Rows from block 13 of the audio encoder of a small contrastive audio-text model, named by matrix and row number. Rows with one number within an expert belong to one neuron, the router's apart. Each number is 50 + 15 x the weight over its row's rms, rounded and kept within 0 to 99. All counts start at 0.
Before each expert's rows are labels from the 100 clips, of 14976, where the router gives the expert most weight on average: "strongest on" is what is common among them. Only what is clearly more common there than usual is listed. The data: single English nouns, adjectives and verbs, spoken by a formant synthesiser in many voices.
# router: router (encoder.blocks.13.mlp.router.weight, 64x160, trained with AdamW), inputs 32-63
# up: expert up (encoder.blocks.13.mlp.up, 64x80x160), inputs 32-63
# down: expert down (encoder.blocks.13.mlp.down, 64x160x80, transposed), outputs 32-63

# expert 9
strongest on: reverberation; /ɑ/; /ɹ/
router.9:56 51 59 78 47 47 33 32 70 76 39 63 29 35 50 66 27 55 35 63 56 39 75 70 51 44 31 22 32 42 48 58
up.0:35 43 37 42 68 35 70 64 43 89 44 55 59 11 58 44 43 48 57 58 40 44 58 50 43 41 51 24 53 63 43 44
down.0:42 60 37 60 52 75 65 44 46 31 29 37 43 48 44 48 47 49 65 52 44 60 71 49 61 58 57 67 65 48 31 56
up.1:45 36 26 45 43 52 69 63 30 49 60 66 65 41 56 43 28 60 54 38 27 84 62 33 42 39 43 28 46 46 41 47
down.1:58 37 51 62 45 33 54 61 29 45 47 40 48 60 40 59 30 94 46 74 41 54 82 42 74 55 52 84 53 42 37 65
up.2:46 65 34 24 45 57 40 52 43 23 42 79 69 99 52 80 71 24 30 58 45 29 57 52 69 44 43 62 43 64 58 71
down.2:53 55 82 34 48 41 51 63 56 71 68 19 61 57 34 44 50 43 41 69 31 43 36 28 48 54 57 38 54 40 34 39
up.3:45 58 21 44 70 39 28 18 65 64 32 54 38 50 66 33 55 32 52 35 51 29 28 59 48 51 58 59 50 58 45 65
down.3:50 52 66 65 45 57 27 30 82 49 40 54 35 50 35 75 49 47 55 41 47 58 40 49 46 47 54 61 72 63 26 26
up.4:43 57 65 51 46 33 47 41 88 54 68 52 94 40 65 62 48 22 44 24 35 53 45 69 39 45 53 39 44 67 42 29
down.4:49 39 53 55 47 30 80 22 53 36 37 67 68 30 54 57 73 54 48 19 23 62 47 43 32 65 35 44 56 43 74 49
up.5:71 36 64 48 45 64 59 57 69 56 65 48 47 40 44 55 14 42 56 47 40 44 75 67 34 45 29 51 45 53 45 57
down.5:32 50 40 38 46 50 55 42 35 61 35 41 72 34 81 51 55 62 75 45 63 36 55 44 48 81 56 52 48 20 72 34
up.6:50 56 31 38 57 48 54 70 34 65 45 70 51 40 39 40 33 56 40 44 62 55 37 72 65 56 24 40 30 51 56 45
down.6:65 58 57 55 50 65 55 51 25 54 72 37 40 63 36 48 56 62 49 45 58 42 43 05 40 69 35 43 60 50 75 35
up.7:56 62 49 32 43 58 66 37 45 32 48 63 75 58 63 58 42 57 44 41 42 45 37 53 47 44 52 46 42 39 42 60
down.7:50 44 57 43 54 46 50 68 44 49 68 46 39 75 77 46 20 43 47 44 37 26 68 57 54 19 44 73 44 46 22 80
up.8:55 56 66 70 52 58 59 35 34 57 50 58 16 64 67 47 49 79 47 28 36 61 50 46 45 61 43 78 48 53 65 21
down.8:75 40 37 52 33 34 33 26 39 32 75 45 50 27 48 51 49 59 50 60 29 59 41 40 53 55 29 44 50 67 62 48
up.9:38 44 58 42 69 48 62 76 59 64 64 73 80 28 63 62 15 53 55 26 68 78 46 52 47 38 59 52 45 47 38 25
down.9:56 25 46 49 43 54 83 47 52 59 72 23 26 63 24 61 49 40 30 46 59 51 44 24 27 39 45 86 59 53 43 56
up.10:57 73 69 57 65 44 47 31 58 69 44 65 48 63 40 48 57 73 55 81 67 65 63 50 48 41 54 38 38 44 39 34
down.10:61 53 46 38 49 53 56 66 61 25 58 80 45 49 36 49 57 62 61 65 69 41 48 44 51 58 74 46 49 59 34 25

# expert 5
strongest on: /ɑ/; /ɝ/; /k/; /d/
router.5:40 43 53 72 58 47 77 74 23 47 42 52 44 28 38 79 21 28 59 17 45 61 57 36 71 51 61 15 58 31 47 47
up.0:58 73 44 47 55 55 29 34 78 38 67 26 46 33 43 52 56 71 52 32 54 52 66 47 74 76 54 38 51 87 43 34
down.0:33 52 56 58 61 78 53 60 40 77 59 42 57 56 65 59 38 41 74 56 59 37 82 37 52 41 48 74 57 63 43 81
up.1:37 13 37 77 46 50 66 15 36 57 42 43 45 25 47 24 26 68 42 30 22 77 54 42 35 40 60 51 67 46 37 55
down.1:47 44 38 50 55 43 72 77 56 80 49 43 41 57 50 39 49 50 35 52 31 64 70 44 47 56 49 40 45 54 62 51
up.2:82 41 29 39 24 34 44 66 33 88 22 57 77 42 36 42 55 56 49 67 62 75 33 47 59 68 40 26 52 41 43 72
down.2:55 55 40 35 53 57 36 32 18 80 59 35 43 39 60 59 71 44 74 43 46 40 19 58 38 20 58 52 64 43 35 42
up.3:53 80 52 25 56 66 71 31 41 63 66 46 49 47 41 60 49 55 65 23 62 51 32 34 66 49 57 37 47 62 34 38
down.3:56 50 57 56 79 69 42 41 27 73 42 52 47 55 43 37 40 30 61 37 47 58 59 49 62 31 61 41 54 75 73 72
up.4:55 25 43 51 64 46 63 14 68 73 46 44 40 14 45 50 56 52 62 09 63 86 76 51 69 39 49 70 63 42 41 75
down.4:31 51 33 77 41 78 55 38 36 66 66 43 54 45 15 44 42 22 36 54 50 57 86 75 48 66 57 33 32 49 63 23
up.5:47 50 58 43 34 49 42 77 47 48 45 63 83 36 53 72 44 50 34 56 53 54 57 40 37 57 38 62 63 46 54 37
down.5:52 18 80 68 37 68 67 47 44 49 42 43 44 60 66 80 52 76 44 39 38 30 43 32 54 48 45 58 63 27 64 31
up.6:37 46 39 61 46 38 46 61 60 36 48 40 30 54 54 34 64 51 56 67 45 38 27 51 28 62 66 05 53 50 57 49
down.6:35 55 50 73 73 38 27 48 66 44 90 62 70 41 51 63 45 45 68 46 48 48 58 46 60 64 49 60 51 45 49 82
up.7:57 37 70 36 41 37 53 45 30 51 61 37 53 50 46 01 75 50 59 41 73 53 13 57 68 47 58 52 49 68 63 46
down.7:58 30 48 29 62 85 56 42 52 44 39 40 59 57 59 47 68 60 52 75 49 50 37 77 52 14 54 65 66 58 58 62
up.8:48 07 63 46 46 44 54 60 42 43 50 47 44 16 41 60 39 59 59 39 55 29 48 49 61 52 68 42 40 47 43 69
down.8:50 27 81 49 53 47 68 66 38 54 53 69 60 54 67 61 46 75 49 32 46 30 73 66 39 18 55 47 55 34 74 22
up.9:49 31 38 26 63 49 50 56 78 65 40 48 53 52 44 48 34 83 66 19 55 57 46 58 29 36 53 39 36 40 65 37
down.9:99 56 53 28 40 53 59 59 67 63 32 41 29 74 68 49 50 57 76 33 45 65 43 54 28 63 21 54 58 27 72 34
up.10:46 43 37 42 33 57 64 92 32 57 45 46 71 48 55 52 47 35 49 47 36 45 45 64 46 45 51 63 33 54 77 57
down.10:56 68 40 57 53 56 57 62 56 52 38 40 43 47 76 42 75 50 41 42 27 49 53 48 20 52 78 57 37 73 27 66

# expert 43
strongest on: /ɪ/; mains hum; pink noise
router.43:70 41 55 20 43 44 35 58 66 44 19 43 28 44 46 67 70 32 57 66 33 65 39 46 31 62 13 57 53 19 55 74
up.0:45 81 73 45 69 52 31 57 39 55 37 49 55 50 37 60 59 62 30 66 67 77 43 53 37 48 58 58 60 35 35 27
down.0:50 39 34 55 31 53 39 63 26 31 45 72 35 67 45 62 59 31 53 52 40 53 48 41 48 49 68 42 27 70 36 65
up.1:44 36 28 18 29 43 49 22 45 33 45 54 21 50 39 63 40 51 31 29 65 30 49 32 28 60 38 69 38 25 61 65
down.1:56 61 64 55 51 58 60 34 12 50 35 65 69 53 85 69 24 56 53 48 68 62 58 67 53 33 53 65 41 27 54 57
up.2:53 46 44 62 45 77 53 54 55 67 52 86 47 53 59 51 32 38 53 55 54 50 51 30 55 50 35 57 32 17 43 54
down.2:37 56 36 69 52 38 40 49 42 54 26 64 24 41 61 60 19 34 54 64 52 28 63 72 31 48 78 60 38 67 51 40
up.3:46 42 32 55 69 41 49 53 76 17 44 55 31 84 78 51 40 37 53 72 48 49 59 48 45 48 45 32 58 46 41 53
down.3:52 33 53 31 47 42 30 41 47 23 60 41 37 55 72 50 53 46 26 65 40 42 61 23 23 42 66 31 50 47 52 46
up.4:15 48 39 52 55 42 48 61 49 71 86 40 47 59 42 20 76 40 32 48 65 84 54 65 57 51 59 58 49 57 28 67
down.4:31 64 26 73 28 46 57 18 28 66 40 84 27 80 47 38 74 82 55 25 52 61 57 65 04 28 25 54 09 44 42 61
up.5:69 36 29 47 43 40 27 50 49 44 50 41 23 28 38 36 28 44 56 64 70 43 55 41 20 42 43 20 59 61 24 58
down.5:67 05 52 55 54 63 54 44 51 29 09 49 54 75 84 54 44 60 51 61 52 50 45 54 65 40 44 48 49 52 56 07
up.6:35 54 53 56 39 62 51 19 48 49 51 43 35 26 51 71 64 59 54 63 48 57 47 26 73 68 40 42 42 35 83 53
down.6:19 65 53 49 39 55 76 50 74 39 48 46 80 42 74 63 33 48 63 58 46 55 69 68 44 60 51 70 67 32 45 29
up.7:63 59 39 30 75 62 36 44 65 50 62 55 30 36 59 70 38 35 39 52 56 49 44 26 71 60 53 71 63 33 30 67
down.7:88 26 49 58 55 61 67 39 34 58 42 74 38 64 46 63 27 36 57 44 47 73 80 60 35 48 51 51 42 55 63 63
up.8:46 56 67 25 29 66 35 27 44 49 40 63 73 77 43 55 31 65 34 55 46 41 58 45 57 41 41 04 63 21 36 79
down.8:71 80 40 55 26 45 58 43 55 66 22 55 39 22 40 31 44 54 35 39 38 85 57 45 32 71 74 31 59 44 26 68
up.9:69 55 58 63 51 39 62 37 54 44 36 43 13 60 62 56 83 46 64 55 28 34 54 47 44 57 37 25 72 60 42 53
down.9:59 58 59 53 46 38 24 85 47 42 47 59 40 53 55 28 49 66 43 48 61 68 38 55 66 53 36 47 49 55 46 68
up.10:61 47 64 14 50 82 29 26 53 51 41 71 42 99 45 44 53 37 38 67 47 39 56 71 71 49 40 30 41 64 52 48
down.10:72 21 36 41 32 65 70 39 58 47 40 58 63 44 43 58 60 50 60 42 51 52 71 45 62 66 72 25 55 46 55 55

# expert 12
strongest on: /k/; /s/; word: box; word: works
router.12:42 68 39 63 54 33 74 74 42 49 77 55 37 57 53 40 44 28 76 63 50 52 87 68 35 38 67 49 57 62 42 59
up.0:61 34 71 55 50 63 35 53 40 54 79 91 35 98 53 41 64 50 55 67 34 46 57 61 33 47 56 51 67 51 48 60
down.0:67 87 52 70 53 32 39 62 70 39 41 61 47 35 42 45 77 43 29 41 60 63 57 49 65 95 49 44 29 57 48 58
up.1:53 58 62 35 32 53 59 69 67 52 43 46 73 28 59 54 51 43 50 32 58 36 56 65 57 51 40 26 32 58 45 64
down.1:63 52 50 66 32 50 59 43 52 57 52 50 38 40 57 44 38 40 65 46 72 17 56 53 48 40 56 37 44 46 60 60
up.2:73 49 30 34 44 67 69 27 13 36 62 42 34 12 72 23 55 44 47 78 50 39 56 53 39 37 54 37 38 43 42 48
down.2:59 32 69 43 48 58 49 37 36 42 51 32 84 59 47 53 33 20 60 60 43 59 50 53 65 49 40 34 40 85 50 47
up.3:36 35 45 41 62 60 38 54 64 46 48 62 56 42 36 65 58 46 68 26 73 72 50 61 74 41 78 48 62 37 49 43
down.3:32 39 63 34 49 64 46 67 32 50 58 57 47 38 46 54 68 56 44 79 32 49 67 53 25 48 40 28 65 40 41 68
up.4:33 31 50 62 40 41 43 46 57 33 45 38 32 58 45 64 25 46 41 65 36 53 33 25 14 49 31 59 50 62 70 53
down.4:48 65 69 55 33 53 44 17 47 60 45 41 38 25 55 47 64 32 73 58 68 58 61 59 59 51 56 22 50 35 57 55
up.5:46 34 23 56 54 39 47 57 38 44 42 43 43 52 31 86 43 11 52 52 35 26 47 62 51 48 45 75 39 54 54 64
down.5:38 74 54 41 38 58 64 32 53 55 58 60 50 64 78 76 72 86 38 59 63 63 59 69 46 13 54 69 47 62 51 49
up.6:26 68 48 75 50 55 54 55 54 50 57 46 38 67 60 47 60 49 51 53 41 43 25 45 52 59 61 62 53 63 37 69
down.6:43 74 48 53 59 51 49 35 79 47 46 53 75 57 60 57 45 56 63 42 44 65 12 44 72 39 63 59 56 42 54 29
up.7:58 51 63 80 46 56 65 60 60 44 39 28 47 52 42 81 21 89 58 78 36 77 37 49 53 74 17 50 55 34 58 50
down.7:35 61 54 63 50 53 58 51 40 35 18 51 46 56 64 36 65 45 55 52 45 46 44 57 45 35 54 54 53 51 51 57
up.8:71 71 52 50 39 57 83 61 36 59 56 27 64 42 37 47 49 38 52 66 56 59 69 58 63 42 57 44 41 56 40 39
down.8:52 41 53 37 37 51 42 49 70 49 37 91 40 62 45 70 63 57 37 52 24 52 44 75 56 71 47 47 25 66 66 42
up.9:47 32 65 44 63 49 76 83 24 43 67 74 48 64 62 54 33 69 38 53 51 59 78 34 44 29 27 69 31 56 36 63
down.9:41 66 65 39 45 57 62 71 87 43 36 51 64 37 42 61 67 37 39 52 50 47 64 43 59 53 67 26 32 60 42 46
up.10:80 65 70 43 30 53 61 76 50 48 61 36 66 45 51 65 41 35 59 70 52 49 53 55 51 54 29 32 53 71 48 60
down.10:47 61 65 32 40 47 33 44 78 46 40 75 17 20 55 72 41 59 36 61 52 53 38 41 75 23 30 37 38 57 58 55

# expert 49
strongest on: /s/; /l/; /m/; /ɔ/
router.49:68 64 25 55 74 39 45 89 22 31 45 44 54 46 53 59 21 30 53 61 52 29 44 34 55 44 61 79 32 71 67 53
up.0:58 31 77 60 40 50 82 70 45 60 33 24 45 23 44 50 36 46 50 72 40 56 76 39 60 77 54 70 51 42 42 45
down.0:22 29 41 52 54 21 63 59 62 53 66 31 39 79 56 40 51 51 69 05 19 53 15 40 32 39 37 43 40 54 16 89
up.1:31 35 45 70 44 40 31 56 60 70 53 64 17 70 37 73 68 45 46 55 56 38 44 30 11 65 56 26 58 54 54 61
down.1:53 28 82 44 60 27 60 81 60 46 37 64 60 43 52 55 57 46 35 50 46 51 32 79 56 55 97 67 24 47 55 33
up.2:57 47 36 43 64 42 42 66 44 55 26 61 58 23 61 37 63 56 65 76 34 49 39 30 36 39 39 36 58 61 52 67
down.2:47 40 63 51 70 57 65 38 52 49 10 37 72 81 58 62 31 42 26 58 73 48 68 70 37 42 43 46 35 55 51 50
up.3:43 63 41 41 54 45 40 31 47 55 56 62 55 19 73 16 47 66 50 58 35 49 59 31 69 47 37 42 52 84 44 69
down.3:22 64 53 62 58 47 64 26 34 49 30 61 51 55 46 50 55 56 71 53 61 57 54 26 46 54 64 81 49 44 26 51
up.4:64 34 47 49 42 62 60 71 46 56 45 93 81 71 54 60 48 58 55 61 33 45 47 54 24 68 44 98 46 62 60 52
down.4:48 63 28 49 45 39 87 28 44 39 26 53 48 35 45 75 38 42 63 63 58 41 62 37 61 43 49 65 58 65 65 31
up.5:44 84 70 55 61 45 43 68 67 45 56 24 42 39 69 26 41 46 44 38 47 41 43 51 45 71 50 21 25 54 57 48
down.5:53 40 69 38 55 38 76 28 31 56 25 43 44 34 59 48 69 61 74 64 42 59 59 30 32 27 16 36 43 36 38 68
up.6:57 54 48 42 41 58 62 75 37 35 49 34 46 41 51 61 71 34 47 48 43 60 62 48 66 56 41 41 38 43 36 60
down.6:40 54 56 58 57 40 34 41 52 52 55 51 62 60 40 53 43 37 41 60 42 55 36 62 54 65 53 68 37 36 39 74
up.7:55 44 31 47 54 54 35 47 65 57 56 24 54 48 33 74 55 31 59 82 45 61 55 49 82 47 36 37 44 22 47 38
down.7:47 18 58 12 65 22 44 53 47 62 72 67 49 42 39 62 57 44 75 49 70 51 47 69 45 41 40 37 47 50 27 58
up.8:27 68 37 34 51 33 84 57 18 21 65 63 52 47 17 50 43 46 46 42 52 50 55 56 83 63 44 54 52 39 36 63
down.8:55 42 35 35 39 40 43 50 59 44 47 56 60 54 58 51 30 66 48 29 69 19 56 63 64 55 87 58 38 37 62 71
up.9:44 36 43 63 35 60 49 46 28 61 39 50 40 78 57 06 66 54 45 45 33 78 58 42 15 49 88 50 72 59 23 79
down.9:66 63 29 73 29 43 55 82 67 80 58 72 66 40 27 49 80 56 49 61 65 67 52 57 56 65 49 57 29 37 55 46
up.10:42 41 35 69 41 48 38 32 62 38 55 40 50 74 57 80 42 45 68 32 73 63 96 59 33 54 49 38 47 65 44 76
down.10:71 41 49 31 24 66 48 50 64 32 44 21 40 48 54 45 58 90 77 36 48 41 61 59 46 54 53 27 67 66 51 44

# expert 14
strongest on: /d/; white noise; pink noise
router.14:42 33 59 58 22 61 39 51 37 59 40 37 59 33 53 72 51 71 43 45 50 47 33 51 59 63 55 27 38 56 54 78
up.1:40 58 48 27 56 42 53 56 72 52 54 48 33 41 41 21 70 80 68 50 43 68 39 44 17 49 42 28 37 69 60 38
down.1:42 56 34 68 81 34 54 69 43 71 67 41 66 78 53 46 48 48 43 36 70 38 46 61 50 38 43 36 37 41 38 52
up.2:55 17 45 64 61 36 67 50 64 46 51 40 52 39 50 23 25 27 78 32 23 36 29 45 34 57 43 34 49 28 64 42
down.2:44 68 82 56 66 40 37 44 24 61 52 93 53 35 55 50 53 60 71 64 44 55 51 20 73 71 36 49 62 55 58 71
up.3:46 55 49 68 50 69 55 41 46 51 51 55 44 37 82 42 44 36 36 98 50 63 69 56 79 45 64 49 44 64 45 68
down.3:48 58 33 61 44 75 60 31 47 26 59 39 38 07 74 45 38 78 39 34 55 68 50 69 37 46 72 32 64 53 52 51
up.4:50 56 58 30 31 61 58 46 57 32 18 66 62 56 67 38 58 27 43 54 66 50 34 72 54 41 42 25 39 29 48 27
down.4:54 69 56 34 42 87 46 52 56 67 55 28 58 41 48 38 61 50 21 39 45 62 60 35 60 51 45 60 56 12 22 65
up.5:43 40 69 71 74 27 49 34 35 59 40 46 73 58 43 39 70 32 65 61 40 37 59 47 57 16 51 63 60 74 41 47
down.5:67 69 65 54 29 37 16 47 37 49 58 67 67 63 47 57 64 34 50 52 48 68 34 46 32 37 44 59 45 17 64 27
up.6:43 64 58 27 32 57 20 30 57 63 45 35 48 81 54 38 46 42 47 46 46 35 59 48 31 79 42 86 65 56 37 57
down.6:31 45 52 54 59 62 58 65 79 52 43 66 48 29 26 36 39 42 43 49 31 33 88 35 61 59 57 48 39 49 41 47
up.7:52 60 43 41 43 57 08 52 54 47 18 43 89 54 50 45 75 56 69 57 73 72 49 61 61 46 66 49 45 58 46 69
down.7:63 88 68 46 37 60 54 47 23 68 43 42 31 40 56 66 41 57 69 37 53 28 34 39 38 27 70 51 59 37 59 69
up.8:82 24 40 35 44 51 56 54 64 56 44 86 44 47 48 60 39 58 46 64 44 23 43 64 47 49 54 44 27 51 44 68
down.8:43 34 52 52 39 67 41 45 31 49 51 33 49 07 45 70 44 57 44 53 31 40 54 60 45 57 23 54 64 45 57 65
up.9:68 47 34 34 62 45 54 34 39 43 37 47 37 57 55 58 18 36 57 33 42 37 56 46 38 39 41 31 40 44 60 35
down.9:38 30 43 59 59 55 52 61 40 33 32 27 71 37 42 46 58 34 56 94 59 43 76 57 41 64 42 54 57 63 41 58
up.10:42 39 72 59 56 43 18 86 58 46 57 59 37 57 47 20 72 34 58 66 64 73 52 34 37 81 52 23 33 50 57 58
down.10:44 47 62 53 38 44 51 49 57 43 34 53 46 52 43 67 48 27 51 47 60 41 60 36 46 70 44 56 77 51 38 56
up.11:53 61 51 65 51 58 45 47 81 28 43 49 43 50 67 54 48 70 56 36 50 53 64 61 61 47 67 49 28 26 92 70
down.11:39 57 63 48 54 39 51 47 42 49 41 62 34 60 45 47 65 28 52 22 66 63 59 41 51 53 80 60 44 51 56 62

# expert 17
strongest on: /ɔ/; reverberation; /ɹ/; /m/
router.17:35 39 51 46 43 64 72 52 73 32 43 47 58 50 45 62 42 56 44 43 58 27 34 36 32 51 54 92 51 40 48 49
up.0:46 69 55 55 47 65 26 21 46 49 59 62 64 08 50 50 34 73 55 55 44 24 46 54 64 36 38 99 42 38 42 51
down.0:41 67 27 66 40 52 86 37 30 38 42 45 36 82 46 44 37 40 50 66 52 44 42 38 54 48 39 36 21 51 28 53
up.1:67 12 43 78 27 44 26 72 57 40 25 70 39 52 85 49 50 58 32 51 38 32 84 59 44 37 57 25 37 55 74 56
down.1:50 48 55 28 57 70 50 39 53 62 24 65 34 36 58 37 42 54 51 33 45 57 46 64 60 08 60 10 50 21 43 45
up.2:50 28 33 67 55 54 49 47 45 38 71 57 27 70 58 60 55 52 48 43 33 35 45 56 61 59 48 21 35 71 46 50
down.2:54 41 62 47 40 32 40 35 44 42 39 21 29 36 47 51 62 53 63 37 50 61 47 40 59 39 83 18 33 48 61 37
up.3:32 18 63 53 37 57 71 70 53 54 40 53 78 18 40 68 24 52 70 45 48 41 50 39 34 43 41 54 36 38 41 66
down.3:50 39 76 55 81 69 54 80 34 35 30 37 54 34 53 26 70 39 64 49 62 15 55 60 65 32 45 61 48 56 24 47
up.4:29 63 56 57 58 57 54 72 38 61 66 50 25 38 33 63 43 54 59 51 51 48 48 55 55 37 52 60 47 35 49 56
down.4:55 50 45 45 39 86 36 21 53 63 56 44 61 54 71 31 26 42 46 49 64 49 69 47 56 41 57 28 34 49 94 52
up.5:27 72 60 22 44 35 86 39 40 51 55 62 30 28 67 35 56 58 43 74 61 45 54 53 41 68 40 31 47 47 69 53
down.5:54 38 35 31 58 76 49 52 55 26 58 44 72 60 68 60 49 59 28 38 42 65 52 78 85 72 81 58 28 38 63 38
up.6:48 43 49 39 57 42 51 66 37 51 38 52 43 53 62 33 60 37 50 77 40 55 63 46 41 56 57 25 62 21 42 41
down.6:37 57 34 59 40 40 49 51 39 58 75 63 67 45 46 71 58 45 55 31 38 41 55 50 72 39 82 50 68 41 70 53
up.7:70 49 50 47 64 39 21 53 58 39 43 41 43 52 37 13 46 41 36 48 53 55 53 35 43 45 57 51 32 55 68 57
down.7:35 44 94 50 72 67 69 67 57 63 56 50 56 31 58 63 47 32 54 28 35 20 57 42 67 30 70 64 58 39 69 64
up.8:66 54 55 72 49 59 53 54 72 60 39 46 35 36 42 44 43 51 59 76 65 64 47 44 57 51 52 45 26 63 27 44
down.8:63 47 44 44 20 68 58 57 66 50 50 50 60 51 51 54 42 67 65 58 23 69 57 79 40 45 46 74 54 41 73 62
up.9:55 39 29 50 61 44 63 78 35 46 47 38 41 51 48 52 62 69 43 39 48 76 72 45 58 61 70 50 40 33 41 60
down.9:59 38 69 67 27 34 55 62 51 53 43 25 53 82 52 16 55 53 35 71 39 60 47 34 70 69 15 57 62 28 64 56
up.10:43 49 14 76 34 59 47 44 63 39 53 58 54 74 55 57 40 39 70 59 52 48 58 50 76 54 52 53 51 60 37 40
down.10:52 60 44 41 37 31 54 50 32 59 43 67 54 54 52 23 50 30 55 47 36 71 71 47 45 45 42 45 38 52 36 36

# expert 55
strongest on: /t/; /p/; /eɪ/; /d/
router.55:52 40 45 50 43 52 79 41 62 49 47 34 54 53 32 21 61 28 45 34 39 54 80 51 31 60 46 64 60 47 43 54
up.0:59 59 50 53 46 54 57 27 64 39 69 50 48 70 69 40 65 32 56 29 42 42 65 70 33 61 47 68 43 50 64 43
down.0:44 49 60 45 31 65 64 30 61 31 50 36 68 25 47 40 88 65 54 41 57 59 41 30 50 34 54 55 60 62 58 60
up.1:51 19 47 54 59 44 20 36 60 48 62 75 71 65 50 45 49 72 48 52 68 75 49 58 29 56 49 36 49 61 45 32
down.1:52 08 64 54 54 31 33 43 54 62 54 65 42 49 48 38 45 54 56 47 46 61 41 65 59 54 30 52 67 45 17 30
up.2:65 67 25 21 61 43 69 46 60 50 56 62 80 55 63 64 74 35 56 31 49 38 66 46 41 56 56 65 53 56 69 38
down.2:51 55 51 50 53 25 74 43 43 45 41 66 46 49 61 54 61 54 57 58 33 38 55 60 35 34 42 45 26 35 80 69
up.3:56 71 69 39 63 59 40 40 62 53 36 48 64 16 14 63 46 38 42 25 36 46 71 39 56 67 56 48 33 43 61 65
down.3:39 38 70 55 28 30 41 49 56 44 55 32 50 50 60 59 74 53 65 48 15 51 54 59 38 77 68 21 43 39 70 52
up.4:27 60 54 43 46 17 57 41 41 64 68 41 39 52 48 59 43 45 52 40 46 57 24 60 61 12 42 71 44 53 70 33
down.4:60 42 40 42 61 30 35 42 49 46 27 43 35 27 46 55 42 35 45 47 51 48 42 71 67 66 21 55 56 54 71 32
up.5:68 64 67 70 52 37 45 32 61 59 57 48 83 68 53 25 40 61 59 62 49 54 37 30 58 63 51 47 68 15 46 39
down.5:69 59 57 67 64 54 61 54 51 59 62 53 21 33 20 52 38 52 55 44 48 46 46 24 30 52 35 29 39 42 25 56
up.6:60 62 48 30 47 69 73 50 42 52 25 46 58 61 60 52 38 32 47 17 61 58 41 30 27 45 57 80 38 38 61 37
down.6:64 45 44 64 28 47 51 43 67 39 33 59 36 61 73 41 36 59 49 79 33 40 58 30 54 80 61 50 69 55 38 69
up.7:42 46 40 61 41 37 38 41 63 54 51 28 55 62 39 45 36 64 46 61 39 82 18 39 48 68 48 58 55 45 48 56
down.7:30 62 75 47 56 71 60 30 63 45 76 60 36 45 59 43 22 32 63 22 66 31 24 86 82 38 52 34 65 52 56 44
up.8:52 63 62 67 66 53 48 52 93 54 67 50 14 64 53 47 54 37 51 56 59 25 39 34 62 60 60 53 76 54 26 15
down.8:71 57 38 47 43 38 42 39 47 32 60 64 56 20 66 86 51 45 59 67 56 24 24 83 43 64 49 32 55 65 43 46
up.9:37 70 53 78 41 44 78 34 57 45 48 45 61 57 73 30 42 62 49 17 41 47 43 67 59 38 37 36 29 32 32 60
down.9:61 35 31 38 75 61 36 41 51 39 36 29 45 52 53 31 50 47 31 53 65 48 46 54 89 47 67 54 64 69 36 66
up.10:54 51 37 46 49 47 47 52 55 29 65 69 42 84 60 25 39 46 68 27 53 58 23 61 34 36 45 37 48 59 30 41
down.10:65 62 45 71 74 30 59 50 53 88 35 39 50 34 37 45 53 42 45 68 47 65 50 21 44 72 37 49 60 33 29 60